config.yaml
model: "image super-resolution model"
dataset: "rendered made-up planets"
train_examples: 195000
image_size: 32
horizontal_flip: true
scale: 2
widths: [96]
beta3: 0.9995
batch_size: 64
epochs: 4.7
weight_decay: 0.1
Rows from block 11 of a small image super-resolution model, named by matrix and row number. Rows with one number belong to one channel. Each number is 128 + 32 x the weight over its row's rms, rounded and kept within 0 to 255. All counts start at 0.
After each channel's rows are labels from the 100 images, of 14976, where the channel reaches its highest value: "patch colour" is the nearest of a few named colours to the mean colour under the peak. Only what is clearly more common there than usual is listed. The data: rendered made-up planets. In brackets: how many of the 100, against the usual share in percent.
# convs0: first 3x3 conv (model.blocks.11.convs.0.weight, 96x96x3x3, each kernel summed), inputs 0-95
# convs1: second 3x3 conv (model.blocks.11.convs.1.weight, 96x96x3x3, transposed, each kernel summed), outputs 0-95

convs0.24 [162 170 153 147 140 167  76 136 171 138 139 119 132  88 104 147 128 171 116  91 127  96 161 133 104 149 155 171  99  88  92 167 152 154 179 140 159  89 129 139 108 163  99 114  80 122  63 108 178 126  80 107 146 110 136 154 109 158  80 114 164 207 159 103 141 109  99 150 155 138 176 126 171 114 177 152 154 168  70  76 100  99 100 106 110 142 172  72 145 102 174 141  98  93  92 167]
convs1.24 [ 81  72 116 104  70 111 131 161  74 100 145 101  86 177 107  92 107 124 122  89 125  92 115 112  71 105 174 105  96 112  96 103 176  67  93 127  61  95 160 125  88 133 107  86 111 107  95 114  83  99 125  80 104  93 120  87  86  91 109  83  87  93 140 100  64  76  75  86 139 110 103 117 148 109  99  96 102 146  98 133 137 135 122 101 107 149  76 166 120 108 166 109 116 110 110 122]
patch colour: white (65 vs 4.1)

convs0.80 [157 199 151 129  91 163 131 183 188 159 136 121 140 121 137 192 128 163 143  89  86 197 146  96 125 139 117 151 128 119 119 157 154 157 145 158 145  93 140 157 118 102 132 137 159 138 160 141 173  81 145 125 163 180 113 162  83 149 157 139 134 180 158 149 146 147 106 154  84 130 172 143 147  76 201 130 105 190 151 175 113 116 102 131 138 159 207 123 145 125 170 162 161 118 169 181]
convs1.80 [ 77  72 115 119  98 119  83 149  76 100 163 120  83 119 139  86 113 113 125  97 120  69 136 101 140 105 120 110 145 113 193  91 139  77  90 117  87  60 139  85  86 130  68 135  88 106 125  98  87 105 100 134 125  82  82  89  98 136 111  61 117 116 142 106  88  90 102  75 176 133  88 124 163 107 139 102 115 159  90  93 170 145  99 128  86 139  84 129  98  95 166 149  92 102  91 140]
patch colour: white (63 vs 4.1)

convs0.6 [121 146 121 105 137 108 146 109 184 127 169 159 196 162 154 172  96 126 139 121 165 114  94 123 121 176 129 131 137 156 170 106 120 178  96  98 167 170 138 120 142 110 149 183 174 109 133 148  90 165 186 171 154 175 119 153 107 150 164 128 149 127  95 183 159 196 151 103 205 143  89 128  67 124 116 162 111  89 158 154 139 175 112 172 112 125  90 160 185 160  93 122 136 125 188 112]
convs1.6 [ 93  77 146 132  98 142 107 169  86 100  94  74  77 142  86  88 178 117 186 113 139  77 139 151  94 142 140 160 142 103  89 169  98  78  99 106  71 130 147 105 100 149  92 110  90 152 128 136 103  88 148 117  91 146 110 113 110  84  49 117  87  73 118  87  87 127  88  95 103 115 106 127  71 148  76  78 116  99  84 154 122 147  88  84 143 153 103 149 159  89 110 114 117 123 115 100]
patch colour: black (98 vs 62)

convs0.74 [105 151 166 118 109 113 193 158 138 103 139 113 193 132  96 132 114 154  88 131 106 158 112 156 128  82 119 122 188 121 139  82 148 132 137 172  97 142 170 105 180 116 106  80 179 200 192 166 157 111 154 142 134 163 116 161  80 147 154 105 155 104 115 171 100 153 138  86  81 117 150 136 161 155 140 108 131 163 155 180 154  92 155 130 181 142 159 173  44 169 124 183 138 148 128 114]
convs1.74 [128 141 116  96 129 138 119 130 157 129 125 156 143  60 152 139  91 122  74  91 117  86 148 153 143  90 110 121  89  83  97  64 162 117 147 148 141 173 121 160  82 110 131 104 104  94 130  80  68 102  86 130 166  54 153 168  69 165 151 129 126 163 149 121  98  79 125  81  98  90 153  75 159 138 132  91  60 135  98 142 165  96  91  91  87 159 165 135  76  92 152 161 145  97 129 129]
patch colour: white (80 vs 4.1)

convs0.58 [152 127 152 149 130 115 113 138 141 123 125 135 176 142 180 166 160 180 183 147 165 128 123 133 116 178 127 157 150 185 127 135 130 170 120 119 147 122 105 118 196 138 129 155 140 135 113 197 140 185 166 154 126 154 178 159 154 146 113 136 163 144 189 161 176 199 173 152 210 131  95 159 136 108 126 124 146  79 179 118  94 178 116 179 157 112  81 118 167 139 144 119 167 159 188 112]
convs1.58 [103 130 135 117  76 167 139 157  98 111 104  79  78 114  99  94 131 121 159  92 104  65 149 132 103 118 115 170 126  96  90 144 129  95 128 149  81 136 128 145  66 148 115  92 112 141 144  82  97  84 140 100  93 126  82  93  81  86  89  84  94  87 106 127  86  82  81  97  64 101 112  86  81 141  89  86  92 127  66 157 124 139 112  76 152 177 114 154 153  77 137 153 113 142  88 106]
patch colour: black (99 vs 62)

convs0.13 [156 161  94  91  98  88 138 109 173 121 104 170 155 153 126 146  77 110  83 140 106 185  97 134 165  77 139  76 166 100 166 169 150 112 116 103 103 130 143  98 186 109 133  82 159  83 181 174 137 108 146 169  99 166 119 117  96 159 148 174 106 104  99 151 108 175 159 122 100 153 136 182 175 102 138 100 124 180  96 124  90  89 192  86 159 122 132 144 117 142  97  82 105 159 118  70]
convs1.13 [110 153 131  55 142 160 148 128 151 120 141 165 149  75 136 150 139 136  71  72 131 106 119 112 126  84 150 135 112  88 120  77 183 124 168 190 112 160  91 144  88 124 136 101 171 127 157  52  91 103 111 122 212  61 106 123  75 168 170 151 164 140  80 165 100  99  97 128 113  87 146  85 142 129 140 117 130 108 118 166 164  82 152  97 108 169 120 145 106 156 136 170 130 129  90 149]
patch colour: black (99 vs 62)

convs0.14 [134 111 118  93  98  84 110 123 160  85 109 170 127 175 176 124 140 109 143 171 185 124 139 158 177 134 101  99 156 171 165  98 115 142 104  96  85 156 112 140 178 123 173 108  81 170 158 170 108 167 167 156 171 148 171 117 161  93 172 188  93  93 146 137 125 171 172  83 167 153 105 132 138 136 120 126 115  79 182 147 105 168 162 175 114 109  93 116 118 104  93 112 179 182 166  95]
convs1.14 [122 156 165 154 100 172 135 157 166 123 139 125 157  97 133 154 119 153 100  68  90  82 122 158 105 106 196 128 122  65  94 164 163  83 145 168  85 169 171 153  90 135 121 119 117 100 134 100 120  95 109 115 115 126 131 111  77 149 126 107 150 142 115 182  78  84  77  86  86  93 161  88 137 116 138 112  91 176  75 147  76  78 125  69 156 174 170 129 111  92 171 141 159 131  88 156]
patch colour: black (100 vs 62)

convs0.42 [153 145  88 102 110 151 101 119 147  92 110 120  86  97 147 180 145 140 105 179 145 129 121 184 143 139 121  81 109 137 134 107 121 161 132 106 187  94 157 101 133 166 140  82  54 108 138  98 106 166  70 114 124  72 110 153 180 137  90 152  76 138 104  40 156 103 123  88 189 164 115  98 109 115 174 154 176  85 165 108 191 133 131 131 112 109 101  83  97 162 115 119 164 145 100 103]
convs1.42 [126 143  91 116 116 124  99 138  82  91  98 122  94  90  84 142 188  94 157 160 116  93 160 167  73 149  92 131  81 150 165  89 103 164  99  86 109 101 161 167 109  66  92  88 116 163 125 171  93 159  87 158 135 170 150 126 158 129 146 160  80  74 112 160 173 170  80  97 116 137  81  92  98 119 131 162 167 126 180 117  95 152  93 135 146 117  92 123 132 106 105  69  94  79  93 133]
patch colour: black (100 vs 62)

convs0.8 [136 115 139 143 127  96 160 154 151 117 137 138 170 179 180 152 135 142 149 171 152 113  86  83 155 145  84 127 158 179 192 135 138 140  88  88 129 147 112 121 189 103 181 158 155 128 125 203 122 135 186 172  84 147 138 117 111 130 131 149 142 113 152 198 140 168 193 164 160 124  84 158 135 161 105 125 129  85 183 141 113 168 165 157 142  95  98 174 172 148 123 120 153 165 182  81]
convs1.8 [ 75 121 125  64 160 109 166  58 128 137 156 146 143 156  98 167  63 133 135  82 110  95 155 108 117 120 170 183 115 136  84 170 140  97 123 110 141 135  98  82  92 123 145  94 168 119 122  84 101 108  77 145 118 111 102 180 102  82  91 178 186 100 112 172  81 101  97  99  83  92 158 136 150 149 122 127 113 102  88 113 104  94 143 110 114 107 180 129 167 160 149 142  82  77  91 166]
patch colour: black (100 vs 62)

convs0.27 [ 94 140 188 155  94 184 114 133 142 162  88 159 139 159 127 107 124  82 104 131 101 181 138 175 166  85 114  91 139 129 135 175 105 110  91 161  82 105 139 177 148 109 156 162 121 170 152 152 171  85 158 129 156 160 169 117  86 116 176 125 189 182  93 143 101 162 164 143 105 176 181 180 185 159 172 136 176 144 167 124 124 136 100 148 174 140 152 127 173 144 149 112 107 150 110 172]
convs1.27 [108 161 135 123 114 110 120 147 161 107 113 102  99 106 167 166 129 131 164 144 127  85 153 122  91 155 111 139  32 175 142  84  97 178 126 129 105  99 163 155 129 132  86  73 116  66  81 185 107 112 126 107 146 157 149 113 143 110 103 198  85 136 157 150 188 199 131 136 179 114  93  83 120 100 184  95 141 165 176 156  94 174 126 172 146 148 137 107 110 150 139  92 168 113 116 149]
patch colour: white (51 vs 4.1)

convs0.31 [110 124 121 124 144 102 127 100 170 134 181 176 182 173 136 126 100 145 177 114 160 101 124  99 134 130 109 128 102 131 178 137 139 117 102  86 114 117  78 156 175 112 172 141 108 127 131 172  73 145 176 166  94 158 134 111 131  87 144 192 158 129 147 153 128 171 158 156 200 152  37 157  98 152  85 127  89  84 151 113 133 165 155 191 116  59 119 155 181 162 105 112 152 128 135 107]
convs1.31 [155 163  86 103 147 145 168 146 100 117  85  84 139 117 166 146 131  82 195 147 108 144 125  99  98 118  73 161 112 107  92  88  96 223 153 154  94  95 141 177 172 138 120 101 118 141 140 140 102 157 150 106  98 153 127 130 156 189  85 119  70 132 113  75 184 153 107 131 105 109  99  80  79 135 178 100 102 126 147 174 110 143 145 137 152 168 148 170  60 120 109  98 136 124 162  90]
patch colour: black (100 vs 62)

convs0.86 [147 185 186 161  91 181 135 170 201 125 132 134 188 121 160 186 130 155 154 123 132 177 160  97 123 151 120 143 148 126 126 194 149 146 143 170 145 106 160 152 142 101 167 154 146 125 134 147 172  91 142 117 171 162 178 148  87 141 141 138 174 185 133 150 128 154 134 131 130 156 162 131 194 119 189 161 159 185 159 170  89 110 114 138 138 172 139  83 163 146 161 151 161 128 162 173]
convs1.86 [ 78  71 126 121 101 118  95 152  86 107 154 123  64 149 100  82 113 108 159  84 105  75 139 101 141 101 148 121 139  81 149 107 131  45 108 113  80  86 145  90  79 124  94 129  91 113 131  86  89  93 119 131 101 100  79  92  95 109  90  93 112  99 138 118  62  77  89  89 114 129 100 124 136 123 103  90 102 151  57  87 152 123  93  96  97 136  99 153 125  81 166 141  92  98  97 130]
patch colour: white (67 vs 4.1)

convs0.66 [148 145  83  83 121 142 159 135  61 129 129  86  76 100 103 151  96 118 126 114  85 129  95 106 109  96 151 131 116  98 116 153 112  84 182 159 143  75 187 105  91 105  92  87 100  98 113 106 150  97  70 114 116  80  66 117 131 119 100  75  70 117 110  62 114  78 109 125  74 110 135 142 116 112 146  77 139 180  86 114 139  93 117 108  83 118 126 139  96 107 163 126  89 120  51 113]
convs1.66 [112 110 126  98 114  88 101 113 121 104 126 134 148 114 102 138  68 124 115 111 114 142 146 135 132 120 149 105  82 103  97 179 137 122  45  86 190 157 101 126 123  80 116 163 129 157  87 115 101 146 118  83 105 164 135 170 116 132 130 158  99 100  73 117 114 106 122  70  82  95 139 123 179  99  69 135  83  80 111 138 106 115  79 101 183 190 190 100 150 161  75 148  86  92 167  76]
patch colour: white (76 vs 4.1)

convs0.30 [158 168  97 109 105 188 159 127 140  95 120 110 100  98  95 150  89 163  89 109 122 153 131 125 116  82 142 116 157  62  95 129 144 115 174 161 123  53 166 107  96 104  96  98 111 120 137  97 137  39  92  79 109  98 110 118  91 117 128 119 115 137 111 100  93  85 104  85  18 156 141 113 157 136 172 148 165 151 105 102 145  93 139  78  85 108 142 128 110  92 148 150  97 140  82 148]
convs1.30 [137  97  96 162 142  64 129 135 115 107  77 112 130 164 123 164  91  97 147 187 138 132  90 110  98 144 123 105  95 191 104 137 113 171  54  67 175 143 145 130 158 136 115 121 126 155  87 192 138 187 119 121 118 150 152 207 178 139 107 115  80 115 145 138 130 139  98 127 156  75  88 101  80 156 104 100 105 107 156 155 159 161 114 199 132 145 149 139 110 151  94  81  85 107 167 116]
patch colour: black (100 vs 62)

convs0.47 [159 147 103 103 128  98 185 138 174  70 150 102 149  99 106 179  90 164 150 160 153 153  93  84 105 160  82 158 176 167 132  90 130 173 167 167 132  95  95 116 125 173 117 116 177 103 134 164 171 133 164  98 121 155 117 178 100 110 151 118 152  78 146 145 149 195  71 136 145  88 133  80 127 145 105 160 108 119 188 179 126 152 108 135  99  99 138 107 104 159 107 129 187 184 177 124]
convs1.47 [ 92  84 115 131  87 180  67 143  92 108 161 106  98 126 123  93 116  98 112 117 101 101 147 103 151 101 137 106 154  80 164 114 152  64  89 117 106  71 136  98  93 116  99 149  63 125 129  92  84 139 119 122 107  88  89 102 118 151  99  66  97 116 112  87  49  46  99  91 100 166  94 141 141 121 123 110 124 138  56  81 155 117 101 122  88 137 109 145 107  71 158 144  96 131 108 120]
patch colour: black (100 vs 62)

convs0.15 [123  80 126 104 167  80 115 103 136  68 146 146 110 155 158 115 164 124 137 189 192 115 165 141 161 120  91 159 137 156 153 100 115 117 115  79 132 167  80 105 160 165 146  87 118 175 155 181 107 190 149 123 173 125 153 143 166  87 150 142 119  78 189 121 121 137 179 119 186 160  92 107 100 152  90 138 160 115 171 145 162 172 171 149 117 100  87 130  92 131 105  97 165 199 139 124]
convs1.15 [131 104 135  81 176 166 168 137 142 178 202 135 186 127 154 100 162  84 122  73 177  98 134 129 107 102 157 110 175 127 130 133 120 109 178 140  97 107  66 161 121 169 161 138 129 122 147  73  77  94  95 167 147  83 154  98 107 116 115 160 160 235 121 156  73 116 129 126 162 110 140 120 145 175 141 131 165  78 132 120 161 115 164  91  86 126  97 149 130 164 158 137 135 137 108 110]
patch colour: black (99 vs 62)

convs0.0 [ 98  80 133 166  91 100 102 157  67 136 173 141  93 135 164 115 162 154 110 140 130  90 112 150 160 123  78 146 113 190 164 151 156 139 172 151 125  84 104 124 176 165 165  57  96 162 114 127 155 218 109 170 115 104 118 154 124 171 110 165 126 135 171 109 136 146 144 174 146 114 177 172 115 180 122 171 122 123 126 119 177 151 114 203 147 101 186 102 106 171 133 152 138 111 104 145]
convs1.0 [ 81 114 145  89 114 154 133 169 140 126 184 143  91 126 174  92 133 130 121  79  97  69 129 160 128  81 105 141 136  47 119 122 128  81 132 131  61 102 134 148 111 166 114 125  98 105 149  87  70  86  95  77 143  81 154 102  91 117  99 113  88 135 146 112  71  79 123  63 131 126 120 129 151 107 137  93  82 149  67 142 150  97 127  71 100 150 103 160  87  95 175 145 126 105  84  98]
patch colour: black (100 vs 62)

convs0.82 [141  83 121  85 162 109 134 151 139  80 169 143 117 140 170  99 137 101 122 149 199  84 128 147 121 165 136  98 109 196 128 103 113 147 131  96 141 160  82 172 136 168 149 128 113 138 106 136 103 209 105 110 143 114 129  94 123  88 128 144 137 117 128 147 144 138  98  80 194 121 115 137  83 206 126 202 132  63 154 104 169 193  82 148  56 100 147 111 142 168 113 135 158 150 154 126]
convs1.82 [122 113  66 132 144 199  94 111 160 119 188 194 120  92 139 101 151  56 132 131 163  90 168 142 113 129 139 130 171  73 148 103  98 108 156  95 178  65 103 107 103 136 101 171  76 178 151  82  76 153  97 164 163  88 111 116 121 122  90 109 157 184 113  92 104  92 133 157 178 131 103 108 150 163 120 147 135 106 101  92 171 114 101 103  89 113  94 111 111 113 129 166 100 108 103 126]
patch colour: black (100 vs 62)

convs0.11 [141 151  89 143 164 124 191 145 110  60 132 142 154 102 106 178 151 137 105 135 133 184 115 104  93 154 134 133 163  98 120  49 146 125 143 138 145 107 156  90  78  92 106 134 173 106 129  87  54 101 113 121  94 132  80  79 115  44 169 139 124  85 114 104 141 144  62 115 111 129  65  79  97 122 123  84 139 135 157 155 155 153 135  89 130 132 140 143  92 147 108 158 201 130 141  93]
convs1.11 [141  91  84 100  99 174  80 123  98 108 130 147 116  89 111 134 110  96  83 174 153 146 143 134 168 112 126 138  89 162 164  85 173 193  99  87 191  95 104 154 136  72 163  97 121 144 116 150 106 181 105 151 175 121 125 112 163 175 185  91  99  96  80 138 145 119 104  74 163 114  98 108 173 153  81 155 156  99 177  91 171 164 109 163 129 156 105 125 112 108 114 157  91 115 174  97]
patch colour: black (100 vs 62)

convs0.56 [119 139 181 166 104 141  67 157 103 164 120 103 139 123 135 140 168 170 164 106 105  78 116 149  94 169 151 128  90 166 116 143 160 157 140 157 148 149 132 156 126 115 140 152 132 147  75 127 206 182 123 135 111 148 160 175  83 199  68  95 150 184 149 163 171 165 150 161 180 111 179 151 158  97 164 166 126 121 162 124 145 125  67 157 163 136 173 106 155 151 131 152 130  75 151 165]
convs1.56 [102 109 116 124  96 134  88 161 114  96 133 117  89 101 119  93 106 116 187 103 114  95 160 103 107 138  90 153 141 105 126 113  77  80  97 111  78  74 151  95  75 125  95 100  69 106 121  93  83  89  97 123 111 100  80  81 105  72  93  83  98 110 137  82  92  89  81  90  67 130  94  92  99 135 124 102  83 151  70 105 116 145  90  99  83 122  91 117 113  99 163 139 101  86  89 125]
patch colour: white (53 vs 4.1)

convs0.43 [100  90  54 136 149 126 132 139  70 137 132 157  83  96  96  81 168 126 112 114 116  74 142 117 127  97 154 146  96 149 113  97 160  89 166 144 136 101  62 108 112 184  91  88 102  95  87  85  76 158  86 128  73  76  67 168 142 102 100 125 101  96 169 124  95 130 108 154 175 106 102 103  79 147 128 126 159 118  97 105 179 123 116 134  99  89 191 144  89 130 139 136 112  98  84 150]
convs1.43 [136 114 147 105 137 166 141 162 122 136 159 149 145  99 119 106  99 170  81  75 128 123 125 126 155 106 127 124 163  52 131 100 143 100 184 181 171 100 107 105 101 135 111 179 119 157 174  48 122  92 106 133 115  98  99 108  74 125 111  93 211 108 121  77 101  91 140  99  95 129 161 127 153 143 119 134  85 122  93  98 158  87 106  76  87  88 109 127  91 137 198 184 121 150  82 143]
patch colour: black (100 vs 62)